Weights of a small contrastive audio-text model.
Data: trained on synthesised imitations of 52 everyday sounds, one a clip, 39062 training examples.
Rows from block 10 of the audio encoder of a small contrastive audio-text model, named by matrix and row number. Each number is 500 + 50 x the weight over its row's rms, rounded and kept within 0 to 999. All counts start at 0. Numbers have three digits each. After the name is the row's rms in percent of the matrix's.
After each channel's rows are labels from the 100 clips, of 14976, where the channel reaches its highest value: "top examples" is what is common among them. Only what is clearly more common there than usual is listed. The data: synthesised imitations of 52 everyday sounds, one a clip.
# pw: pointwise conv (encoder.blocks.10.pw.weight, 256x256x1x1), inputs 172-255

pw.181 101:623574548525545439521580492507482478452490502469556489540552494533542463449438521485459498492556507501530482481482479540388512618406447442485507396487530463477525555499490542507542576521544551509513497464540518561482485501485514501549456497535534483558
top examples: machines and effects; whoosh

pw.3 096:540554479478480467527419474467532533531449524579516584445475490507429419526566538509490485436459578578516504460605523466477517522494502458511498432462463502504575502494507501577459496511401443512490562533577483472517469425526508437421488513537472498541
top examples: reverberation; text has "room"; text has "reverberant"; group: people

pw.130 093:422565531436535482473488449473528474497504422408621505451541544491470500445564500477501495571541480466542394506514512479485500543466499447500476508532435441463527460463500544514561475431450567558581424488534460368491477486497563511512482510492517431498
top examples: beeping; signals

pw.138 096:504448419501494495476428441546499565416464378435374509435457467481417518419462519440517502617470536552509506499507638513425510445508468418571536548547490494469566564494548484493454505464503485521473478558506505548441470400504508601384521501508499471533
top examples: quiet level; muffled (low-pass)

pw.18 099:435466586559544461537485430512485526448470445404596527551572443488543540526591511491495576502432532424594436515484451538475536513472512490505577474438518526570487571617476502488446502556467618481530523453499455523429517498562426508520579459507526446478
top examples: thin (high-pass); fly buzzing

pw.100 104:503500443482468534466483463586435509506511509453579488407490449469514574433521538487482569545437464615479492467554474468504488492505463604451429519442432501472437512563429475445516479453549487526422339508502445513527533574544487542551431457637556484446
top examples: signals

pw.159 105:574552505456451388544485559532478517483514510507499363423442583476470542627469502436501435497530550570572498483515469468575464499488495422490525472421393471466576447535574483504509439595526457478482472485514430422383424506467458496543477484537485592472
top examples: reverberation; text has "room"; text has "reverberant"

pw.0 091:450488527479484480467428541514565476519480511384397442521536514454431570480542490445507477461476499429503387466496563527516470469458437466427479506419453471483502445508540490515571530428545480497493445478521450441496384422498595553482493453465458533511
top examples: quiet level

pw.246 101:484518512461500471564539499504539409524562540551509505381470615562469526547477379392473481376591455516471477425551488469472562421499489538637574555484412534516508587587479519471482501652572472563489504588555491437542455484556410478405500483513430456488
top examples: laser zap; bird chirping

pw.59 104:519522483635480482544458537517602531433511462481584468487472489548477472519596464507494471491484584570440457547504477456540597534485470657419684541492503569549430450499507543487579500515580387526508527472552499565511554486469487493533519555536496527473
top examples: signals; car horn

pw.236 099:468524586470541516497611414493456448543523453510558544570452440573549471565530496465523445448536404552463459495551523491445533468481509532567517536539505565426411574562442549484543509542449473598487574537476532518448489467480513526465551493420564439577
top examples: mains hum

pw.65 091:556539491489552471552449576513487488490590447447525512514561499508453453527498490576564536488573442568471557433493574586475500493464662487543516493514482565472598570535607556595523541531390476491469459611593561447561522429560524427453451438463429511535
top examples: people; speech

pw.231 094:458477460440550554561420580521480551508540523504506523478619459474542575515463456556516535544477485530477497545582491535469504552478516538553518538496529478507510533409518471507431485534592571542432530546456523482628565448479484574521532482508467494423
top examples: beeping; signals

pw.121 105:545564430547517437545419564528501498485471524497446469512490498481415519531453563520518531511465488571445477504561482546426519501424432495483469529530453538509474497513468456462522483466502460604445571520393476390534418454494551577490387526639385488519
top examples: laser zap; machines and effects

pw.14 099:585498440424409454595539572517535566436455576477486544470458594511507552505572479507502468527457471470473527445506539487494516482600456518432524586430429601452493521490494549499568462503451468523410516482550510471508523530466596543456459522530543501606
top examples: nature; wind

pw.15 110:512498484480489523454445653476510511560524528485595477504436467555493517473488618537513463461424491562546504420521467517412460421460530505448389452475467477582490469529483480439522416453492492484422519467478515415472539524442489536596459596492521436506
top examples: animals; fly buzzing

pw.42 097:561493509587580442505464536531549494439483441425460455472490433481480526573537516397502551544517501436594473494531494486511527497447453471484423570597504613574431373549477475459545464489535473469438407532520468486445626411473546507499512423570465586553
top examples: drum roll; music

pw.251 099:577483476590466433503457521514538579458609520465466517460493423494472521451541510479491498458592546553563488506513595500507516494467408424526480585501508523456525575557491470478487454538507493496494500524443568544436520492537514467484548542502554506519
top examples: people; crying baby

pw.169 105:542598424448487502589464516522586554586555461530425559535531454551445376453419516528463550507528453566496575522522520456592443580508552384566503551589509507496573555555466526547415511404480545504480560518460505375508375480528451555438503408444565476461
top examples: people; speech; laughter

pw.82 103:403526514508484444394518495483544461485538391453572499518567506482484435592471519529638510597503504486609452515552518485487440505493556532665490507459454447552462496512559593545516526498470515417472482584432469530455448469511525496526491536496566431444
top examples: nature; thunder

pw.123 101:451530541529496479499430438467507488516480502509530484519547510487530449611461500514565440484534528487511567637461548461519504451479473460515463467416499534578498514443438524525607551500515437553600551480438550446503463468543437517400563494558478543472
top examples: thin (high-pass); fly buzzing

pw.141 097:563484521546477403490508529490479492430412554514474467450478527489433572536507578494421487424583566667504544460561527456493584443507502516455479475546584577524575449553441429489531544518583474569490515511538469530463539505459485442433557515541463562496
top examples: bird chirping; animals

pw.212 103:433470560501477464530466470584489469404565552514526505597506440466521439492563538434490469427488471446434453461400514493448574482495432516464504523434455522479446494474469478470504479500476521436446553462439536574387448562541510496512548441496493522457
top examples: mains hum

pw.58 093:479533483466555518452417569390550453560431500495535500492517531382594512508568551498509483494427492459552546507521468475502457462473532449467498515501455504468454503457430492478505554575465418451537458475463488437461414623562545456505409641450514464477
top examples: thunder

pw.5 100:527474447500477468574410560508519457563483526524502492449462540487468545510527503470419459463435455580571545466554483493473483523573483533443502454483440556549517476456407436458489408500447471569548474527398490450465549516510532553386406487502566517551
top examples: mains hum

pw.22 105:461407438437521527463477495491516472532395507469501491450488486464524564468559535562478524437561471544432612503540514489573474423502533513500535508543441590501463486464540479570463455543535525491472460434495455563359573551505474494498440433550541551459
top examples: signals; church bell

pw.35 101:501561501481489528450513514549504585422567507483495502518534459463401536523520479483640516606526501503469516455493589526528476511545433533573528568509533521481564484520508516520513510416490493466431420670519447556459571594525473548532417453445437477399
top examples: muffled (low-pass); electric buzz

pw.38 108:501488439460471486513497626536550539385545527461559513501488377444441440462539633569537494492575516497514557448432573505468531492525464490529540514557660550513647524499504460529456603410572441424466533537476534482502468513554506510598551557553555510483
top examples: beeping; signals

pw.211 098:536564452526447504530508533510520624482596492489500488558487440559447511494472543469448486493468589478514421560539555552526462472519470584533485547394448554581473577475478477643507462427549494495526550519463519455438529419527549384496541478541602406533
top examples: thin (high-pass); fly buzzing

pw.55 099:495557458478475538483451547505405526496503468488514543540500527548472511430510555628493523476562554529495548546442490548438516603466535508530436584510500498472464540513549544563486497572504500571477572456546539578514523435557437519524517617501490464486
top examples: beeping; signals

pw.37 110:497488459533511486544503500608626618428458391421568513497493410594487540498494593562503436526476626493538503525507531495600530471528444546545511407541488546502461499522512553547453574435490457466668506478518523564538595467550573502504478544583490517532
top examples: beeping; signals

pw.62 097:477600565542586513430534435501514475440489506508373472515484433521483479570517494507517523434438493555492472476431426448458511491464524395419506428508479495578479433610521518443508439505539471504462521533512433542511481486484503567423525463467471547466
top examples: drum roll; music

pw.129 104:513491523494562448511459525480469410486531472396565513488520489488438396592481418491482487571571421507560473531510529446512478564530573514510435540442398452524588556474488491514417504522527508531502441507417581565490456552623449540496414638460538465581
top examples: muffled (low-pass); laughter; music

pw.33 101:551455570495451483498520556420460516517523612579412606545588551540476503476495456525525565424536412423458585485467474527504573444535518589471504423537531496472480499449368471607513559517480462560541482555535633487513540552490502582565514414489518561536
top examples: nature; clipping; text has "clipped"

pw.64 105:549466576559525440480486511553511476418508491534423488502452526505588525528520556549515543393539485437557394617519492529484489439513543567521499485510488531442412534549531558477484457527476469475430518510514511453585434475543564493446468651444443540583
top examples: rumble

pw.199 101:468486461533488512466483503458542464458368573417423523426527475430411573524433408462504560491585457583456600519459457466628518532502517463421412445583569505534454489536483490444495537509508548497504502446458468517456508434523431485440403465486507561477
top examples: bird chirping; animals

pw.198 106:403529496519518527494472476462462508425468469437411470547485385599500460528439486472442444497499394388520416504486472465495452436480488445614546473530499542568503541449492516487463468421465502487693504502488534395490454486527488513496462426546466452527
top examples: rumble; nature

pw.203 091:469406569470501440517456507601434492447570513508498474517506499551487519479561404511528430493452494553481487505531527450497465494462474495647508525411496503466493507554611552555442547526451549601539441492565517447527460465455515452427532599491474427385
top examples: rumble

pw.54 110:494433481490524506535579497517401475452467551554545460500474504448544513586490529391537541480451416525475456466573500495492519429475552597470474499477503615482483473525544437547524498471493517533460491439499413436449523520532397390548470429463503437433
top examples: reverberation; text has "room"; text has "reverberant"; muffled (low-pass)

pw.1 094:526449515471560473420571502572470525517584553469513568536566427520475452481468455402562580529459526460519513502422493500538404550480445461439538525464499486474494523598554606542496514460505593426506516421438517486405483492500478491542524535539625525534
top examples: nature

pw.85 098:419483512592496482523579500544578482435481494512543461511524590455404399585526489487485501445540579520465488576448452461503536510521507559442595468408533620511447601452509488428505535540579491466506478465562548525441520419506461459567522528504564498510
top examples: muffled (low-pass); fly buzzing

pw.124 101:562523487553540581490480417474540518494501432508511512443550452435582405546417432444428483472483435510532485552437475545552556473502476521470447394513475477554435499548428503412472484479553566461495568481461470471418477547510518472524517450555501440489
top examples: people; explosion

pw.75 096:442591463440529481520523557553530511587481485426425476469520536521523437458435526469540539584563489455445497454484597485533540512444406420488476523435541557456465485422613596457617600455448492443470552521504502454444464420471446479497468669448503586491
top examples: nature; waves

pw.93 104:535451455452453510463457499404431578521530438467629508437527412508463455479527412534555513520457479638496477461621534475469469492511489554595556467443386406462502461466531579520531503460458463500483517602514487543529527480440586555541564512475524407488
top examples: nature; muffled (low-pass); thunder

pw.139 099:463522440460449508547493595537452540551591625443625437493595511526413629480488515511559464588460503482515465498569514437546470551468501612487454585481480523448468528472599500619438498442517472541504585544550555526537576521494570417526463541501537436529
top examples: people; speech

pw.188 099:497482501558562493482402532549596559507534545474438487470470522517510520532483511475477464445532449534462395487447538601541437496439544434518427537462491409453510616550547434512477475539535489466526517483606460540480468494504647499468515547482417434581
top examples: muffled (low-pass)

pw.39 100:496423436452452498540495643503497410509472513477549508451452632484447484529476405417472509538505541483525512477522544531570475488479452591470548507426478499520478444499528433448585460518451495393403546404539488422441439348495535471533424515507531463555
top examples: reverberation; text has "reverberant"; church bell

pw.110 095:494560485519469547544451543493398515561425561555560587553483545499478541517552523517447426472422485519586448448552441501591498432536437554473465477583450554518444460513548455421496400484454463545466531517500553503483502444531595463539512540540495472437
top examples: coin spinning; clipping; text has "clipped"

pw.214 096:467460483483466441469482485591470530395510487437568548480457511573401469489423521558530439433517443589532471517540550492523630461515519513521421445444430541461543585541490420546438504446469453573500544473562482454500484401480556514509483518521510469447
top examples: laser zap; bird chirping

pw.112 100:495412586466536496487509502498459478593472512606439496558495575447464545483490527406475547455476465567464512384560516490486538519514442466514511397524510424471470493482442505449504570435478469542424449488468448511480360481513471382417516414567480481456
top examples: reverberation; text has "room"; text has "reverberant"; nature

pw.60 101:490473556490516488437381463447521455536476517523592454503473563493589421526549494499449516513446430415510495535506493446402514544473441477488444446404508516505388416472518428428421505539487471418478540483544467475418425562514452410350488509434480439495
top examples: animals; meowing

pw.230 095:362514506419460482459418583499414615547507439515487440443557460463531403443534501605563434510546532470454500450540498444485514484474559525543553535542456541455578513375521576566540475463423467425483479599559576507523445535480511618513439493439460570412
top examples: people; laughter

pw.95 100:580452483519482490494516507419475522480602515539459398495498550567441441460431493537552556578433471553454487536442512467456495625456430446479443443466453548521516483517409482440448423531489524560455356451540519504420334559467495570462437467426444578513
top examples: people; crying baby

pw.30 096:445460455453432570592598569440499462546468459524519503558477495450574564477511528507503518457518462512475543556599533524486532485440445511513484566525524482467450578482482455493462524509611561563462513442480423505507501561486425555554497522578550474508
top examples: reverberation; text has "room"; text has "reverberant"; group: signals

pw.72 098:488543532488442491474577416522518490597460527499496461490471510505480506500528433629566479547491485521492494550455453401514542545468480477455497468485465564507513454439496487493521537567465522617534482513511529578500523555467483534596471494548491415523
top examples: laser zap; bird chirping

pw.154 101:483529500401533549448444527532505446475429557503456472535575471442474574485427465498499514539477501451455538433464510492541478517437440485477547511513494455509599515446536573607518554368430527517567483460433508488544492402481460477494480455522473442449
top examples: beeping; signals

pw.111 090:521509499449527482521469444479421570467518501507463508468419465528556459504516546636508455500594478428482536468505475471516481534466552431487414472596478512472517433562421510538517531465457476595540559556575551493589489443414598472515522424505550440518
top examples: reverberation; text has "reverberant"; signals; beeping

pw.224 098:443480601502635452509449486547404458456434425518556441496476467456477606474448474442529557504520554527547466609482500497438474501445547506493515426486426533488464442610478480488598511568572593539511456440446417459468535428622520543418544459463494601472
top examples: machines and effects; whoosh

pw.45 097:508545554497488542503520543538448453598558519492462537417494585560488539545480595464533454473531471446430432503535600537477571447522479517579543541458603467492579513456534531490532550565487408509592482591565563567582456533466550543538563537486463452495
top examples: beeping; laser zap

pw.235 095:489508490617557519527478564497554521498463515463523514534530505506473499609481473452480480483582470486568460551387539470484611490512487502412488500489557503556412445523472410474423595496577480527549534506570464613426581508556471542394445493552534500457
top examples: bird chirping; animals

pw.215 101:547531463436474469516509402527466545527481486498450492465557498482499581486472513467552522537464458462509483475492479491438454556496514372462483566505509531496445474536512572471525491397440525481507590509587508415432431438550467537545512404558452544530
top examples: beeping; signals

pw.155 097:467580480416437584441554530523512520558460536461490544505481570538511541435460536501493498583545576484579420432601559486476457514466508608571501523493474493474430444384439559440481446479442483454429420606468459596494501595424553496516480477504537477533
top examples: animals; mooing; nature

pw.132 092:494399537471457522426520493518618484544476429455483537406477437487574541422570409459446424510447508558513525442523423538482420541584487473413539525425489420492496421491495486472509509449507509426485543475443413452495532480404497503456447431450503428592
top examples: signals; car horn

pw.66 099:480547533477418495421524460504446456590454564592549452552422465524499557538500514456421434464399442525545464559516492518523498451492478520515448425529463484448523476547408443495430457485391444578512473497411457403566499429458448473456523478448434526418
top examples: signals; beeping; meowing

pw.49 098:470606456477469411509584469504535463446544429526510438536467472476467530557478453472442516512479535505527497531502491547457561529448461490528475368518556440477501420492435446507480510533473488506516601520476455503495421524498450466372544531488495465445
top examples: signals; phone ringing

pw.166 088:623504462502481512467605556537484494455551624499487517448560510571563549504571558461452443440451521599432427455501407485545510440442503582465489371583541457497478500506542479515521499413374430531456461486598581471548490542526625404510484520587493455580
top examples: people; speech

pw.101 100:545531535440522484481516450489457404411541451491436466602510470577532444531504545404409507435434441463422446504564498464485566440469549519586486423528476427454497577510503416461475449517481455546574607537546472410541471555531455433413519449532362513526
top examples: rumble

pw.99 098:526490480559584536551455481538487514420483567522433485473486391473483513521559478582549638499515480458424475466460505526518592480472482566455522471573474566434549489568467482470514501521607544531564478516543572501578470510591547499509445563550530499480
top examples: bird chirping

pw.240 095:496510436470513541622602497556468523538499409600514500545555487474439601546436480516466592501537484564468497568423508651574538497495557516440456544531545540589449552449555474600466482511499477445535505489414478496458552442524463507515508505554468536430
top examples: reverberation; text has "room"; text has "reverberant"; signals

pw.241 104:549515452518431428483536527458447466458525480458532592517455441504487533555533445470433439528502546603509466460549487472498545475463501452425484459481498494471533514457481470564527535437450415464479483434483577464428552466458557436478488463426496543584
top examples: rumble; muffled (low-pass); clipping; text has "clipped"

pw.206 102:502539530512520663445459504565463457540538468516440433483562526462475473512526498493484539595519469416450513457522446431580447581487448469491476516547458564440518460469519432495418506507474476521480454434546529495393565392525435481580526529591530456458
top examples: beeping; signals

pw.219 097:456609532460454625483578552509516542542479429496404536483490556520453514433511425442504510582569479385430478433487473472588535577505455516454469513609564582477428488464440535483492471468456452479504499547550564522438524465497553501596565373466428481493
top examples: beeping; signals

pw.89 097:487544520486460487516571467482503571471464472450506526491629411634442435451460535501489528509483560491423515444593514499523440598475531578447508547515457487451451513442469522599483462472450482449522484500461614493448529504485513438538574539478609476566
top examples: nature; thunder; wind

pw.200 096:496471516503496432481519465533477456555494552501564549549473504495553555471558486497413543433514444543517421428461503491449597453464502471515432635474470520501495580526479430467509526559527516501443506458504482428419442501463464546571575442628488461491
top examples: bird chirping; laser zap

pw.11 099:498461472556484604553497476484513493540424542642452551507491467432474487563384557544453498445499538544432498530554479584614498467555589511477443473588495614585491574552465388487463454444529484477546531610515464489520496515479480480523513570645524554623
top examples: reverberation; text has "room"; text has "reverberant"

pw.183 104:497448510495464570532495380485432481516496513463438412423520407424507448474561479491480451434527483417551504543502462434632477399463505584397493474520503454521414340543472457484516482420521461501566466456454489545455548568541452383406403476573510488477
top examples: thin (high-pass); people; speech

pw.27 101:435423548413492488449549517482530568485521505449593481450496525549589549486531532476478501462483481441524496430506537508532482472467489515396471427398491504487423451580594550500538475475505521445476478412462527538505487527511518458503477574396510538505
top examples: nature; waves; wind

pw.202 098:588604446482437497472533424453474552550404507576468455497517472413429521465448486491432529532496514407548477509478441436587514583466557480456523500553503486569537458589458471511526508559505455529534543495499438549424515559472485463440440424567474486451
top examples: reverberation; text has "room"; text has "reverberant"; nature

pw.175 106:487473486456426455536673601605562517443519495507554515435453494443513400477439531494401499490529485504414425510473537545546495482401431511461460454433522509443456471533469466572514578449466432457450494424488488508467510478438472443470541476400587460444
top examples: quiet level

pw.26 095:473451471460583507526480493525425510519455488438625512505363422542444419517463415490484553580453494516368474463501492484452466611445528501529472538507509432516532513511504467413436454469576546452541491477514471533443496347521530584530492518511502412536
top examples: white noise

pw.174 102:531497461478472481473509483528564446513564515480479617495466574481494514474491540504552434512517506540475519474524587558535481432528418495538461567440529537497551542467389471440533608422498482453408546496501499548524440464448575524488520589562514504621
top examples: signals; whistle; beeping

pw.209 107:519445570572554559562551576524492523433500446467513458564477458564503471523501513502434539457447452441508465676444488547484522532464467508451518512501466482528386506626358542564532448442555531549612488488435488463512478472542458501473558512453492492535
top examples: thin (high-pass); fly buzzing

pw.98 091:436509451494503463518526529476526484481517504447444466465533530548508522429464514586520653527504429464470423497464497482406494496437444509432460461485465515476493434516570562515522553482466590576520446470469461566499432518444443512457495530448466430496
top examples: nature; stream

pw.218 101:647521533540476475494435472462476439501449412518474485399551517472513484475457444490544523444480447578461543543539560478531529417537507458488474487480408492527450588550422510442481493455542447510457510569549433502464431485506474513380481444556492459469
top examples: quiet level; nature